A small contrastive image-text model, trained from scratch.
Model: 10.3M parameters, 48-pixel images, encoder arch regnet, encoder norm batchnorm, encoder depths [4, 4, 4, 4], encoder widths [64, 112, 192, 336], text encoder width 320, text encoder layers 7, text encoder activation gelu.
Training: adamw at rate 0.00084, 7500 steps, batches of 256.
Data: trained on close-ups of made-up surfaces with and without defects, 101725 training examples, 18.9 epochs.
Rows from block 4 of the text encoder, named by matrix and row number. Each number is 128 + 32 x the weight over its row's rms, rounded and kept within 0 to 255. All counts start at 0. Numbers have three digits each. After the name is the row's rms in percent of the matrix's.
# fc2: MLP down (text_encoder.blocks.4.mlp.fc2.weight, 320x1280), inputs 800-959
fc2.213 093:064158153107109125121102158129142074175154172137102151163088104128111125129157126200157092137173177158176155115157091110120168161159116144129158156063091165166153118139106090112126125136125076068101144148122159106139109180123088165123107195094200094197121185098074144161161176134146032154143156096107097133131118176133113043145127109102021113136115097093105114126101120126132090125117101103121097142091103109153155201110125162170104150167211147088182139105150117148141070145093156
fc2.214 095:145137137097123079158149113090161137181162053148133124214116096123046062147133133145115109088133087136162112110162119133139144176133137158162145162117126134072092094179118091150038104143168098157123117125140114130098111110111152187113107164167131148109112131086127132174125191146104032080156070119118063150165158156060070121109132097105143165085136081113106177110167163064148085100155078186061149117119125126097084131077155144082116125104136108154101160144113129141069164138121111
fc2.215 105:140141182123186140175162182155144147086144113107072120175113121096080091122099199107123133114132147124072135111178151094120139126131141109153165134106134000097109062088129129114138142118086171132172109127106119157153158143184147061041119126169129107069125101094086068112106188087140114086099109093136062156138065203082140106135103130166068109128121125123150068092065093169164146134109108138156172085107087075124128092150123112157139111140063128150132143123144130147080136123097167
fc2.216 095:103103108176116126126096095119172137094114114121135064091154171133144121083064094135118121127122168154180111067098153143154064142064132119066076125083109170128120184105129163077110132108048038112134150124116139159155087141118140194111064118141116091151089109154150163126111121157050102103110133165109101137117150138139121150108124054109170149110106160141163135134150113135135116155184135147048087115104159095061116062133088202092144142112154096135125147162092057107142134109142131
fc2.217 096:086114135097178049144140111167143133100136095154135101147115145116090118137125088133131165130124151127104177140149159089096141149105121149103131177062096035101066167135147121108117128127092110108112105143098134102123141141143107171119115125168116137176131059152181081138083115094120187102108051109154122075082104125168143126101105174131123125135164106101139103135166117030161146095118112181066201144155115114124112109075096115088082074130179065107092110130122125164165123131118072
fc2.218 103:135086102141112150174112061116138164109131115075116127139124114092044120123074108126111100128081174071097116140155121097138162072161094100126076079121131137096040102099147108167128095168116125095127093109076082141111107115113116146100156091197120107125082086112103100105126084103114075122164113137063089063122119128145092153118092075118167096122117134099136082121128104103131162097125108162107124089119108148045126139107111093151151167114168106126060049128103085116069126104160089
fc2.219 097:126078090135086178109103124144140121022145119165117061044168113137117064122125090132146102111089127140150102152084139057163126122170107145106079075185102146130188170119124104072164071114145096143126157121138138066110109138098160165073142150165141108099145138108168106163117141186080082126145151119103131134118103113161139076097131094073120126105087160150102141107160119107172119164115142170146179115106085135139040125132088145102136106131146082113137068102054135140140110078099125
fc2.220 105:101090157107131147083175175180140126120107164105143146133184159181150065150150099121106122122149130181138148153101130160132191060131117165113145156168113233103116152109114165100133144128087123143128109114090166107157051146119113113131118135083129112088133143112151119104137141124152137132061118136068119168160166165109127113131111162101174131170166132160094153171081144112098203193127145114129104146141126142094156136132196187094083124100137115146148109127102157148163173129121101
fc2.221 098:139177134152084101190104132144148099167113076182142036123092109107190101148204073157181111088147141135100113078105072129100161153148154124125087172134072208112079105073129082135133161127149135159094086151114154168077145128091090129104115107134164124081132092123108135150118136087076130170163102135082087128103111090138094102149122085159172157125090128154100101099131150107150161128125097143065133130148109091121109091113137143183132076060159098138105136105117125124167103107113162
fc2.222 100:101111112157064138096177093090193114238160112144071114176165092131134075145065081108153128104118109137147113130092144115080089132088173113163126102135114211136180101113129131164175097122072122162178139121098117111107137088106173081129180148115168171130114073139184116108090118160132152134115130121161102125152162096097093101131132175071158081148132146103123149088098105100064101105111103089156111107151116173108171068113091081137144093107095154135140016136126168169112142165152122
fc2.223 099:150138152120072150188179098116125135035090150111096125088088138145081130100088034136099134139112167133089155125080118126128079195082134142125115107138126060101044111115104137080088066169090117119147144159148153111126139117137142154159101134135119098168095172077108073121136101119093141173107132117164141170125159099116114132179150133121098136107207143147159146192105187092151089171131126164119105095102141052110083116071115152172202105092084120106104067166130129160149097119120127
fc2.224 099:141145140151112124094104155050142131078146143105170105148159107085165094105066150146074076168137131135144113183114115128105136141165136132149116066117093089154176114165153102133108132124129129112172120126109155180124116159218134107106129122142092124119166163098105085157120161137181115104103146100149160129074145170130120110159130155166092112061138117133106138159121102113131066171112168095131118147144127113142185133110123133051164070155132132156197195134140152150120153127157071
fc2.225 104:142104114123134154139077190113099093113133180127096172192105126118139166156158154072076179157169128171077099149188081143123160010082096144125125193143097084128159102126115126162219094105144114147095158168110157111135067157179182142144135109129130130107183145143134086108111109121066091138093119145098094098122128185150135083098092130104096160126077150100135188145138135107136127155105122151131154144150131143131175165112056120148148098116111120140141222128110096111140090104152143
fc2.226 095:089119084141132082130161111139124109089113152159076116148110148130082078076136126094089133138117086106164136171128143186110116094099172119154148181106114129114021164137123151107116133096088096146109134154141144133152126081179116129093137165176125096106118086144141104156114147118181059153158132118113109122113150124171152068090098100064109123152142164093133132164131089106113118088078116168066097102189108106106151098136131134086107148149110084126080202139123164168134112094168118
fc2.227 105:109038072189122140162030106118129141134091139109119129086110103144162151138097076057116101160132093148075098175053187131140159113112127095080161142114170172128093062163086089107113068140150162100136143108119138135168042139185117138103070045187152147132105127125135093130093095135113164131180154141107139153087103026139104132087137097100121158151065113154136169054088087176140080041113131081131137120115130099154166133093113125077127083161072118125180129106118084145111130119123131
fc2.228 093:155080117148170142089151169189181138116119134084163169109136128115128162104126120038141096146192114115141113081165105097204131158110170116154166236095138069152113077088097132147153079122162118109146119125128176143127153170177122150149154181086134152123118093144102118100110168124080223171153138082148100108125186107138127115069133131109141103108043112071129137139133144177141113031119126120137118117127150146166157182132119123119138118192129115094107204107116183127178098129148128
fc2.229 099:083131118120147080191150143124078124127080051184142186142125117144127148096142103183170133147134215116158110142143117150171146161165131127084159165159141086169103115095135114155186123104149135108125079159112124137130147126056051108060165169111074135125152126122114107132183141119172188112108121145125130132132099096153120077187167092119062097143127139122127110124146169116109137086133143171108117122136103130106154101146124148155149086100107141055114014160118160132118114171158139
fc2.230 096:188064155124151153129149156102127154156057131094159097107143077135105146157147061055056118181145108097070144152175140185139151096170100118098105128136102105077113094085156095092098103164127151134112142126124111137094106126111080120129147100121146128187141112164155078113124063103105158125150140133052100129143154079125172141092118162091151058080084113128118137143140108172108063087152103177108153171105060151098138052110126144180112146093134121193084086119098143128141142089086109
fc2.231 091:141103142163142121147096151089077131136128148091065171136162132104130117098091192112065136172136181157133110096152143154139122154152166125146176145125156136115079085099125120120067151112102135099139137095142073129112112143111093138121075086106111058147088119132115185129162143159094165129104083117128098110114115101127163069146171088135127120062156083098124121110140131089148112074164141111048109129128125114154130162082063076119156140121120121126153145128123110163095147164103126
fc2.232 093:108074124138151195170122105117112113112115185116092125081100120140124139095154161098107108177157090129122168136129173139104124123118187102162123162083128116166151132098106115144083105140108129108107145189136122090145141118158159196154146122108132125096081134145154161084143105095106129105127143178109141112105153183148114128131161161141137112128171158159119169149108180103111106119122137125106078064103073177135166141148109106163114093105160129078118110068124144094149081131102154
fc2.233 109:085147140098148203072125149131145116125157135125125122154116136134154115144208161094174101123105121106141158153069107142113109166126126162183202167128133149164183144143112156120104151090104147087112123157186124146097168112180138167140080169074106135155122160145118162157164103098129081117148131150118146109159207082113121137115157093160192175127100181122161091125119129170116119088158093150179137163143187120169149201152160099111155169110163127114130084098142129148132127167092148
fc2.234 102:136054137145122111199157126087154096084153081139106096148081160109094098108156134108118135178143061190124150121115077132121143200139082102098144116127148067143132144060122141131127143130115140088110174083139143101128136104129085142105105096182147092149149129127109087153128060090102162141155122116128116124124148127089175172140117108113055102075207127113091137134100119107113134130132139076148098135134127137128095141149111137076106089127157152145163000150095130088146136094081118
fc2.235 108:237116108138153122104186149152110101071128110178081133133146141159153113118122127081110120136140110099122139140056118106191120093107152166166173153130094118140160203133158143129072100139112098135095092098130146161088152132147135105074166138084076119157086110095117121131116081142145179144096126131119126135124097056144058166157080152129170178122138171087090102112143131186101126103143118180195147132111156100102091134131147159057129146113133127067081196104168117079149125066139061
fc2.236 093:145125170165078143155141147124059133111157091127067141095029134129115130099141113185054128134167139180144143149090130092127134159161138139143134121093133161178094090136116060133131112138128128117145173175123173135136083117130190127113148148132095122099139111105113246121129076162176171136152142142128132097133200116136139079128091134169102122143123085130133148164115109090128146132154124105176145121153130164101124069105113141130175116121135160187130112082184163069097110089126136
fc2.237 089:127127066174088126177195111171097171155090070069130116166064124144153094158109150106115119151128172179085117095191093115147155081133100131144069115100132016146138170096084076149132134117127066109148123108133089100094139097091146127094122120166145154133109118107164183104091116126122141110085140136113141130132103119177147149098133156142110085117114060120120093135143159160184100153159159125122183165134115138119077074089113168161148098119086159086134134114141201140160093130175129
fc2.238 109:109126096170144116215100096094140140162153167136096080185118106132128126095137164189065061108129130123111149160147113130128135058049117119139130139090128140125063110109098122102126090169135126119111114120114055083167131127140103175093084107202106137087139069158124144132106135125057135148072121066180132123123145136110123137134089064118089091136086080092126068114115137104117152109138134094129065099138115143113163111140126113128121146084166125135182162090102108120102096134132144
fc2.239 092:163117112080077138107204075161150116134152081113115129109134136152094140085115139140224161125087124168111128112160106145141043176103123130096171153114150042063175144091099097165087188116112077127134130113127177139120109136137101126124084163088118128199105110164138079165162135165153121040109091136109092111118137164159137139122071143156059160109141146128153084142109127115106112142130168162122171127137079125142156156116160085135106112166134146145183194179136143067175135099108134
fc2.240 104:143116154137186183182172127086112126133118139167105139150074152106129099152154164144148108168128129118137184124079109119146128176128115119133138129148121168113115165177169216123162149140124117109189104097182114136148145081117106092093141145092144125129105080117144186090165130119177135136118128127163091080219130128122128138092163083171135095177133071114158133097163152097084165138084139092156161122123140190149132098148149147092141120156111155153137085117106063126112126138151146
fc2.241 110:144072097108089122153170069150142079080104147090124140086183129102123119147193104094135124098098102138105174111104103133144122098077107129069172059120131093130188113150090150112098149086147115083172144165092105101118099110071108141186058140118115120092093155161123101139148099124128170131079130138126145105132125118111081158165098101119093117096118152152093135163185130133094062140071133133120131154102091151095027032103129165118175082122130108147188027148169151137142171137152129
fc2.242 108:123179120114166142103162128088142154135121130179104134190094151103136148142143137048163128142121147121109133133128146151173107126131110158156157084154109136105177121196156158158151099137164129102159203087110132101140106114096159046150199104055141162128100113123147099145121132150109158143159133098149108148124078183137134163179136183179157164107173128148144124139155127126128098148110069124157145162152179139150099153128152143115104078163131180113107055115173163090166161184122094
fc2.243 095:160165163074144145125073151156103116178150132078118133120124126121127094118115168016098177183126118120121109138026106105132106170092092149080092121130147166120063100100099152150147015129088155138173133122133153118134151140149103121076102124127131125150165092132128127070188098140103124117158102126130155135147179152123151080170173161126153138092127027118082110065103133108120189106097165039141094190135137118138148118150089149083162136126130092140082118095161081083136090104096104
fc2.244 104:104126083083231142073168141089145089089145054160151125207158109123148125095127120093089081092121131160132156117120105119086111093149102097136109175104107156097039169119137138141115117159112114103112116141085093129118118072118081082152092104121062139171124090113148067142113125079091038105157127132085053124100126093156075101143113112162107151091107159129115135130185194108146134188122131136153097146123092130134099117126107169142122133110085142107075058141165133103168129062135113
fc2.245 103:104078166115160186105096098114119137116102119151122135145087127085128091145170130135145109031075114125138091105124086088100162097056074163087074099145116152183154139111159130165127097111157147113089167131128131081152091156096127085084141138156133164083097141146116021112095147136081211133109163153114146120146100120096124126125140054101168104111111126120129100125168106094103149128109133108221072064109164100095080128114099120112136126133131129064135152118084095060120112129150129
fc2.246 103:145112173100179126152164132147108134117118104120071165079198149074130069092124143108132162127107171094170175141223090132153092107141188148065082122093114181162113112157147081103087111127138092166119148109094163153143110159113143123081165102172090108102117120127160138166141078150139054098130138140138187113173152154183096129133120104133146127098122149095167131092180125088088076110134159177115099151142117124163175121113119135215142117105121150139149113140102131170109139150135113
fc2.247 099:120140088083172119130163084126133107099121115138113118120157110179109107145155115128090165097099095141114123080053099101183111184097138143119082115100074151081094202198124118088128025136158107209105133107119170189145141095149085161115080125138103128192110140125210104141160138148115105150152151110112134102097167100116111154146096138170167127093159158177071195124119096131048103125144144158068115118127093138106110062125178144039128167043150098158140158093129121122156161159109104
fc2.248 090:116066152133118053170155121127122086111168159108159172085068096132159128163203165058133173179129141119129103125122135172108076118158083101158118167154119131132203127119099169112121098080141102148148050154168128150132125162143099119178130103120078170188152118125135088118152122147135105096116147129103114112151094155118065076131097102108178151100165117139119143044091106117095141118125123114137193142132142130105116127082128135190138170086110075155123145149116073130097136172125150
fc2.249 101:075109149095166116185133104174093088166113106126092080088166096105128134114113103156156083147157104144104093116157120105111112116137118102102098111093114109088135138133160130100139097126156117158157113157098111106145114183114116100163104098210098123129138166126140139103073084154123124121116111088123172127076161047134099094089187097133109121108132080126097088158108105138123076127121090102100130117107075101108052096133123084188127116119093106073118098116098089119142078120114103
fc2.250 104:141139132075128105172178125090112149118115124130129098135098124111145161129095131102070110194097172114131115059166100128123128131108132138138093088091161068128120126146078118090152111154167146155140139119169159127162102122037108172169162079197128154145067120165140153130154071139146074082131103113112117135164159152113132121122141100147104120106092127115137131139139133151162120107125094120100129198140076084170126111123163141119116124140150132132127000070156115126129114154138121
fc2.251 099:099157143102186110099152196134105146071116136100113155190164109095050114148145102078159104114094104136108084189065109136156154124122168115159179137085134054079062120112165126109122121102124103126103099143085124118170139114125197088085150170094156162137150155145210042109134137164137167168144121152138084139094131124113098098164098128120088144131194072097124113155093132177188104136134140093100115103164112085132143111128134135115134110109116100140152216176178123150175144124113100
fc2.252 097:170160079084088135099181114082127157147069075086164163126138168098114175111133128160116128102135130149134129120115126107099127107112103195147109144091106175148133094062088119155153124116203125122076112070098110104105142122121091068066137106172125142134155122095099173147131072094109154159126154151143115152186068109152137157131138122129127105111090073117136142106171107148194089073121124129110116164124112127160058076105160110126133143093121123127136148116125124117178110182095080
fc2.253 101:143053147115150144128106145155101115139172122038111136087101160092158065156124121065120137127141068129122125110056178104152065128116105117130172173140154128083113088067136094137139176109107118130170092115169070150103165088150122111136149096146120123084117099140114076198184109092164102159123132158125122097189073104109110158125128125106154105120142074170140142156127138166088154157107140117089133117147159062120135122121141043140162091071098157177066127112061128170097111119150118
fc2.254 095:100126161121112147118087098111165159132153131150120152038117135148149180093119114140117150106130090142076178126069148151096125096117137105143086110093074189172218139044138202188122131146085151151140187131122084098130094111110134145099133114174108118142112084127089072120148126114136117151127076123122117145134170123120099091092093131120126146161071163140117182123091140152120118082085120109069150175151139127146120106129151131112056089159111118099160103128101113138121092109070111
fc2.255 095:154106209062169096065147103122115136124144143182112121097125112139105174125127132156091100143150124116104103139094127094090074075133146125114107154123084149159128119090184132134148090143128156155180130142145149135086195087119133064099158107119150159173083126104140044141169066152169156164122118093092098126114130124136136121045154153163196130069157100129110171113104089177168204092110154087199127159097147169095180104132177133119172132163116149194114081128119157143139100120128105
fc2.256 096:122147141105177120074166097142135131109134099124146136113105178126103140157129136167123110086083164106145150156158121131158116165141116140175133116151115192149154038139106184162128216091138176149160111150183128177190118095169150058198166128080113140049152082136157183127177121119113100103150130036190170121150128116096127159207106155121172177147148179149118089137135088150074156051124143081181112123148108072121108096141157122141132136106168124126123119083098148123174177157104125
fc2.257 098:146089159075163117103147120174132156095109057101121126103174089154138127108099120057133097144167110125035112192105069112134135123132106107105127115146091132149025149111150082129127069159131185121125143180152051114118126125150154132138136165152123130146141141101136122133094119113076212128150148161074095111060129104088135140146136178113179105153125159085093063086133114151091104132111132118135133134147159151176097105140108118088125140082163112102122150121115115162123108125111090
fc2.258 105:141126108132074116197054135114194119133148152137193096122180101145097120101153131021099182149136146131125146131248128089133123146079140078135152078145132084136140149118147182153154208147131153098149121127128131133130138101158170119125198137105104103092121153162073203119147159090124095109133099079124121145105128161128173104141129092171062212126196105070075129166111173107148100150140139140109112102150106135101199173091076117190152160143111112130100171172180070121145144147156118
fc2.259 102:093181138121105142130098131114148112166098134088096166145146115113105121135154156164124124127142150184130105102170111118104133022123103135175133128130117182168166158133127171142126130172106184118087115158114154198081084122146155103207107116148129125166151100111141181171140147130164119113194113097171094106098062134123053140150165181127170089104058112186145140120110123112092104158103073106102142151144098155120149117134196177135139128121130148163177129157113116151144168046110182
fc2.260 116:147142157119142103126136141119156151137123175142177145127182133111159117140153145179173126129166139148078166186064130191139187175143140102094115164122133164158138172091121117109143126142128109143109110155116158113157136142187168117109163167021126135075177151161157101124118155124114104143134126153194155145107121135156112163125189159109141159129126135200129115197138129140123119167122200114119133140162161102156122141124222104082152148105146156146117116150130152132135186139149089
fc2.261 092:132088174147157152156098138071169124130100158138106126136144165096151165128124162126113113120100106118103128150161095125083091085125151105143125091090123120093163101123196169144105090145174145064100149132134157094110122195166131104181123108123117110119152105180071241134146149102105126162147183064132136145141152075081127050172159121165099113085173118089091132146149163147156089062082132116098081138129152113151093162128128178169080059157140075096202181092139123120131175115144150
fc2.262 096:117143118104118110080125070139117145052106153159186103124060122160121090127159134204162124133125069135133115162000116174107197148122104110151151086119122131101032161153196106091151137146155085136126119093113202144151113161186078188127157128110101142125196143109135114090185135118097056169155156089068172166068167128125152178124125079112163151122111173122107138120145153172163156083132148106101117108129154102106148088060088077110169118102147146108099141153153112119142075143104178
fc2.263 111:119152136102169161064121138167132127181163130132193080102126111148155096128140197196122160145125155144167110131143137119108134216111146158117146108158125203114109133145135141136100127154167150177201110201184128159170118163122075140102168158022137167098123138146114125136112123125181084170122103180096145126155142140169177180118146164135180154122126156108159110125186162161156153197095104221111109119152171111166165102161156132174132146129136162149148111132126153119109112184109156
fc2.264 111:117119140140151155035140147163131097152141157117156149073174211140194169187127179139191145162147160168148127149071129185137130172147158172146136152167162148132126112180155176150130080140151134168088180103149108116155151162153137137101153148052105122044149167104086118146157132149186139131156189151133154098123143188117147125161176137104163150131135166136141131169132109180145103132128131227133120182102158190165170178174108178100087142136122134174111106199157134161144129128146122
fc2.265 108:060129154107105145147120081125115167099155121088115153112091125149149116101114068113084112103133149190131154118147085149162160143101134116076103077106111206089083125130060082131099068072092070096127090092101151121140121087116113102106130120203076125173090085107147081117138110141123183069090154135144156107081094138113128107139170104149101148075089051136133094142094119136066121134131117106076107099156130084134120140127136113064128084128116102141099117162108101142126158105118156
fc2.266 097:182137131083169112094127150129039116182087132069063149103151100144108151131087136126150114162052181148130148146049162155156167075175182149085130138141121093145108109166152092164115105180091109099180104113121117175184162048112143165213138091098148120123156112089117212151113148159112255125143111137177133132103133149139164168122151168142106149128143122119084133162141169122100146126149125134089122175131184117160167099122099144176147108129109076148169251123138128190128133159144166
fc2.267 098:122149116119112087132169085206086143143136107153123080124164160113133125114075133097154127061128133160145122136072128115106157255184118153137130114143110207086131082134120120136110128159092126128147128117109080109138141115136129126137146123121093193144105129137079097121158191158081119170138118094070151133120104100117144157084104112108167157101168118116130162157141178212144134122127154143091135102123147135112156096112124102131088149124134179158143188088115100167143151147161112
fc2.268 101:149116118140135183094149195163155140168084156155136077137161116152089144113128201115193161164080140178184113122149154119130103110152143117216131129130114148122166137101122126148105156102146173141130132106104175080199109129194136137121120197086115144063140095157188207134172198136110168161145131099090180110154116139095167154110110142125137147155137111133125173142100120167183133096143158146129162182136139129102122110161102113144173137142099119128100107112205142165143157160139123
fc2.269 101:121139159086131152146135103104096137102109087079113150075132137144120080097143082032091117121105106169149148151094057167148095114129142147213094086084180161135122110120171112134108087130091088071115078142126121186074143114126095123102110136152142132092108111117100107088082107120097070112129122129159070130148069055157156108152125137091023131119134074093131080138211117081134134099072099127137127117128119101110079134147100084124141110151081113115161061104096139118162134100154127
fc2.270 094:146072107136138133078139110142116128121138151113151157170148196142114132180129112124128124123124091146108112113075117125102110029095136195130111034154160117122073132121143101153162138129177144141177114155088145133109191134137105085102128140084117104080108115131109104122118126120087155134088126144135136122085177123163122141172105169136128120137121073096167114184105157168144099175157070063173175125126181182147174076053115121111109144120123116124110100132181070071133130131140145
fc2.271 097:064165164156161173154146146130107147144091115092129141123096115101112107099166130102095188128138102128143050106136128137087115064076071160105106111127061147119203109125148108111063055131098109125125104116120080157132088129134104103054116106152150194149155138103130112111135143110132140147136094097115115153154142137153124098168118127101140116139151064110144095117173107116123068155100145157138136115130133129154135144093090147115120125102121121145147071076166132155102114161142114
fc2.272 103:133206116160201110138111123080083142148140099180131103193101160123131093053111228172123151081185151063149143105204105137118144164152132185110106157142125091115145151143094115098111151129169180158079121116081123119115146101149138108059143138102158113149134153097155051110114195149106150154101124106155154140095126138115118131094157132131166129087082076167160115124139110110086148167162094124068179102097093114173095176150102163120109152112091154142118152099105148184116171089141120
fc2.273 105:129106110091145106203054159122084115131089107129131142149154105116157081160142142124095148144104079126129161149159173147089146127106094127084047072093144118118109166131145094130093126118100067134123073112115150125156100076113149113097105141134114122183154120150139192115180103172062026126106105140092112119146086165096095169114134086137184090176115184075127087159121154150125162146124108163143162124121151141143084060133091111117072125118115108154145169124085131107115111183120101
fc2.274 095:180118094111117122188117140125132124109130123140218170143100127090135092109083108096127103154137098154132124134222103142157105154124128095101132086104065105143170111126170144129093075150164129136144153120127128099129123069111146048130146150166117145079140133121119180102136122095123126140135115100088183108094115085166130085084145128151080137145187095142115114153160114112139083097126118116062116105176161123115121104131108173078101150126066129141119000110147118157126109112132166
fc2.275 098:048098119162040116152178170099182178116152129212152151164142136092116121114157133088186087082094121105142158132166140156130138091128121112130140115186137153106145170078135116116149098149110155140074154085088108141150188116097190096153105142081136073060135088095145127083123099082142194107097077134154182142093194200079146115122125138176121128202131161126086165110146167055135102123090083123205136138126135121152109101110122159142116185105134137167160095068108170136127137079078096
fc2.276 104:114073146089060038172154173102103170156136013113114115091131149153109117127200130189178110165151140118122090159181095128165155075109135095110138157143117158107170170148156101117156121160139142117118119089126157104126140148136124137100170122151165128111167165179120139110128089147182032147102109117124094078123120145115158110144148125120112154161078110144179148108089077098082158191140104185095130122163178123108122142118162091138093116118114138065125103182157145124114110171148220
fc2.277 096:125142114174181149109147083155129161032128196141135144136142102109119158155152097132096105142145175090098124166074125123106150118138113059142139102168109121112049109105162162152129110147120121109086120133088111110130110136166139136129078177076139097057114144122127083106140162125138220099094107097146115107086172099126105105119030083095131122104129132133070170114111113126157117192107172171153156121193093123145201141112137148135105094115126135071149120127156159134068120144132122
fc2.278 098:162129129081216130135090132087121086111091101105104123116090154138108069114160116073141130122105126107125162093071199156129110144064077140134150149169103053151062043129117096089117164143117097132121061154148117147116152064151108126119138164095109142098167165073116064055137131105159106151122179162085154149154150145139132210090111121077187138152163025121118094090109117159100149170130153121166146145113128096104134134138094158203183141133087128109148205098164151089066168068169112
fc2.279 096:108080084147119172153113081068098122088173085170110116098119096135100149171106110144115138088129105105121129100178135171145142168159107120162061136096148098158163159151138147145135108121132097134103100167121141161159138105146093135115077144143087122127144142157131073149169120202095080126131186121107158121174158197180058156127107088091148121116068077133105094128144050147089144126082115129094158110134102144163174101108080094168078150109123111108145083098075131106097173109107143
fc2.280 102:079121105147144167154105142115189097123148144122091142140121142095113138091125102119207124161137161146148143128075101130110128184134145154156126132097148198092141108129116131142172175131159129190148113112128085179130113107136112189170134170159121115118099130128164151104148119115088051121204109127181136137098120118119104089155109118075117144135153173100139134125144149084107127172130163134062148140122178190121138157153138132072179091152149122169114192075107197152151098125107120
fc2.281 103:153153106097109118192099156143171126121172116082154154131113126114150115110082146093131110067137158088104093129180156130105116054098135138129150130046160147136228190127148161121101112085095107146102070108062086052083122169112088153156130118160164113061109124130072109122138091157085151130128123139116042100109164099180094148112097115071115130097117176088110143032133130098136118154146130147119141116135140166159116167089114093149138140129154137121113115123148173070073132121095143
fc2.282 097:152170140122078115173104137158079147173118117131116119126159160100099142102104142163065112139155160116125145099209093070130126206076137093122072058103128120069106048161120127119144140118127162135111106128129135166110156128094126124067127139142107153205128136109152141146147112108159142149137156143148164102154096139065127107113144163184184103129100070099125099134106107127178132102140170177095160084109129102113161110100182199146111123169130140122137063109128091136109124113141106
fc2.283 105:140140149109072104128105158064152162121120167158097101104142091109121152110152090197121180111158184129117118133055177114093152194156090133133143029166156131148102196094187101129148175083091122108101113135139152159159118141082090129129120141111151125168056106128082127094110126158137166145096142124086193161103140092124148173177100139160150115148121123120112120166187124109154154189112167124145148121147090125148119119114124165099126125127199135128117059141143109116102104133109068
fc2.284 094:063169159163103150118118145129117140146143147099147105187156109125114155131127187192145154095091159151104094131105098102146090133113100143131162214178145150131096176217114161135133124093120166138132105115156136087150099120182098099101127115144114128118157135158135187115114083114150156161184157126107186105123103118163089103096055154204135135100116099143106103113128174119163118080089093094169128102131145183146079119102163143112128093158073195154161135135100085127135126128125138
fc2.285 113:094048125136142143171121068143145137075135132085108127095104093148108100115112101160070134112131100115126114073172111166104132050128107128130097120132148135091122069084108135149106136151121102144104142052066148096066049112136090122104107092205077150161061104078120167138099083072139107141104144147110092158124131119078137080070095151102101126148053080140124102121128145112149110111076124108097110124105104118075100144141119107127119130117130111103170082117125101143111166155130147
fc2.286 102:125152145151114135206107140122123153181126134159165126092113107085132139146144145239135158096111147142122160127104144093147124253097083145108199080133096131119034166113137137114132110156132101163107125132110140109099160087175132117160119146171102103134151127134131199152115111119147194145136099160109136137128185108136090136174172131126174102141095103165108083152119081168119148170135102134170098153142053134174128143095139115120119190092111147171150116113152127106150188117115128
fc2.287 101:105116140134144195206055099128110153217101144060159113093130186158150106110132100074142148102159170117116159126166116125141125171163093123120150118136139081106079094115148125109120164136105062167187133118171138132068073127087105209159072149096135132099139136122173217110125091120133177146126098104113146155161145119146119142133155150137161150148098145173117156085103145145168104088114126188101149187130090074166134132099121105088134150130124087099150195173114161128174164067132158
fc2.288 099:167169111109156134132145075138127149133136097122112090103109112125115107145103126208133130081137116109165089114062145141102154070136079105139193110083127195046072087073101132095156135133095118140109096097138131107106118118134092159147127117100117119132103115180173159109173126130111166113147098143121187148150091133098130133192122182142131088169085141190149102104183130139141095161102121123174096103106106100138188144153178120126135099111104141133087144093095138114083115149185126
fc2.289 103:102150131101120111036237144146110167166138128184102171142154136159144127151142166191214165223149171111129134116113105152167115149164131073084119129103097143138096142116154177175225151142100120116153144145115129145131140151121145077114139210026131118102111147083131170123181176116103184131104142126108148144133167168150166154112127150179159139096139191160108139146137157134137155141135113127107119101128154112136138064137135121117131079139128135156152138119118161160090169144153153
fc2.290 104:126136164133098105065136141136129130126148170085085141095108119149123171159162105137122150147104162116142148153165153128126146128163116122130091104113116119071151138105132109148134066183113141121135125108095101146071146132166120172146096173156171057090137114107078155134114199069097058110111137088162051114173119080090132103163143110115146153115128138157115082080183164107141164121094151142120109143151091143137177165180193085134111154122167144096151136173162140133160097075062113
fc2.291 101:118139122074117134113123139095146150142165138120136101128159100150120124129131074184125122133143142116098126122022117150110118127132183123182159106127146131143093125102174135125136148122140162112108153104111092163102111120136126191197092164122140167088205120115145063083167194117172181127122172119153117075087137119162118122149117137150049076111146142183145114203163119129116165157123132186104097110129125105135079137085086117160084120153130091114140223191112137123142127165129127
fc2.292 107:129087128152142130079075094160112146110111133197139098066109180161142172164118164077189155157128159161124139097050153100125137193146110142150171135084112154102101110059085230129191168114149149129132140138103142112172108129181136147172088087039085136157136122145129091107094175130125101130109120165130125077081147153121168129109122161127171138129125188149121174104148114153178107155157125120144130156076077132172126101173097111128144118153115150159145166132095118114133131104133124
fc2.293 097:150140115125092093122121186153123135177098109112132077183099118149165145113138182163150098095135122145132119108165100160142102129138153092119150117088085029119130147101106156165160115178105113070166137139142179173092121110079119134063131152138159145150145128158113102179140115103102140117123130104073142099080134139113084041134137103120089134152094130094169112125139185176146150082096098121140129150077134142129137163092079131149126142137176114141173109077048163153131124113144105
fc2.294 109:098080147108117130160103119140102099078131121135116088137124125113144118130054104105069132056123143095103118153113098112129131145154120152110104113131117096095142131083137124143062148135138079135113108108150141157150094104128078119116113098199116148167120098114114120091144126133117176126119122109130084127097118141104088090047128146090091161160057084121080076099125120072070121130082116128064085121110132069099093119114096096168094105147101136151131191209107159136130120102139119
fc2.295 102:124101104061071151113100144125102148112083082089136135140103146082112148121163115117129129143120100144116173102087099114120149121115119141113197142129131250124063130141139129165116154082092170118153134180175109167136138170093144099105131171126097111146116107119140096137115139141139128082110127145124163114145139111134115126159107095131216124126121147097101094172139133119164072083094109122130137131128129158139137109126138135124132133118136160138169120129149144132179152141133189
fc2.296 100:104102113085119131127142135169127151137113129204132146110136169126117127137126135134135115110135136151153129130109092081161094087135106158141086130119111203105196138153196148120116091117145139114160082157129111121115125137122106069131160081155156127164139126121114105135095111175099051164144143179147135133183119181143101151170103117096180114127131126180145144151115110099143108139172150125099124122133089085144181147151120089061139118118171160118123096145150126122124092062133055
fc2.297 102:119137149160079136178119112127073143102138126144140141108155141102111127150091156170188184146158093149179112130112137139167140110135115128175099136179089102154121101129109135154099155101154174104112156103157132153118100095160148175161114094074175146129145116180122110178160110170137195088100127113133112097114127180141171095109086171148135131077120132140126138160097136113114147120155093096164144105105131111136233193122143177121157137119159109128119194160132131115171149139128163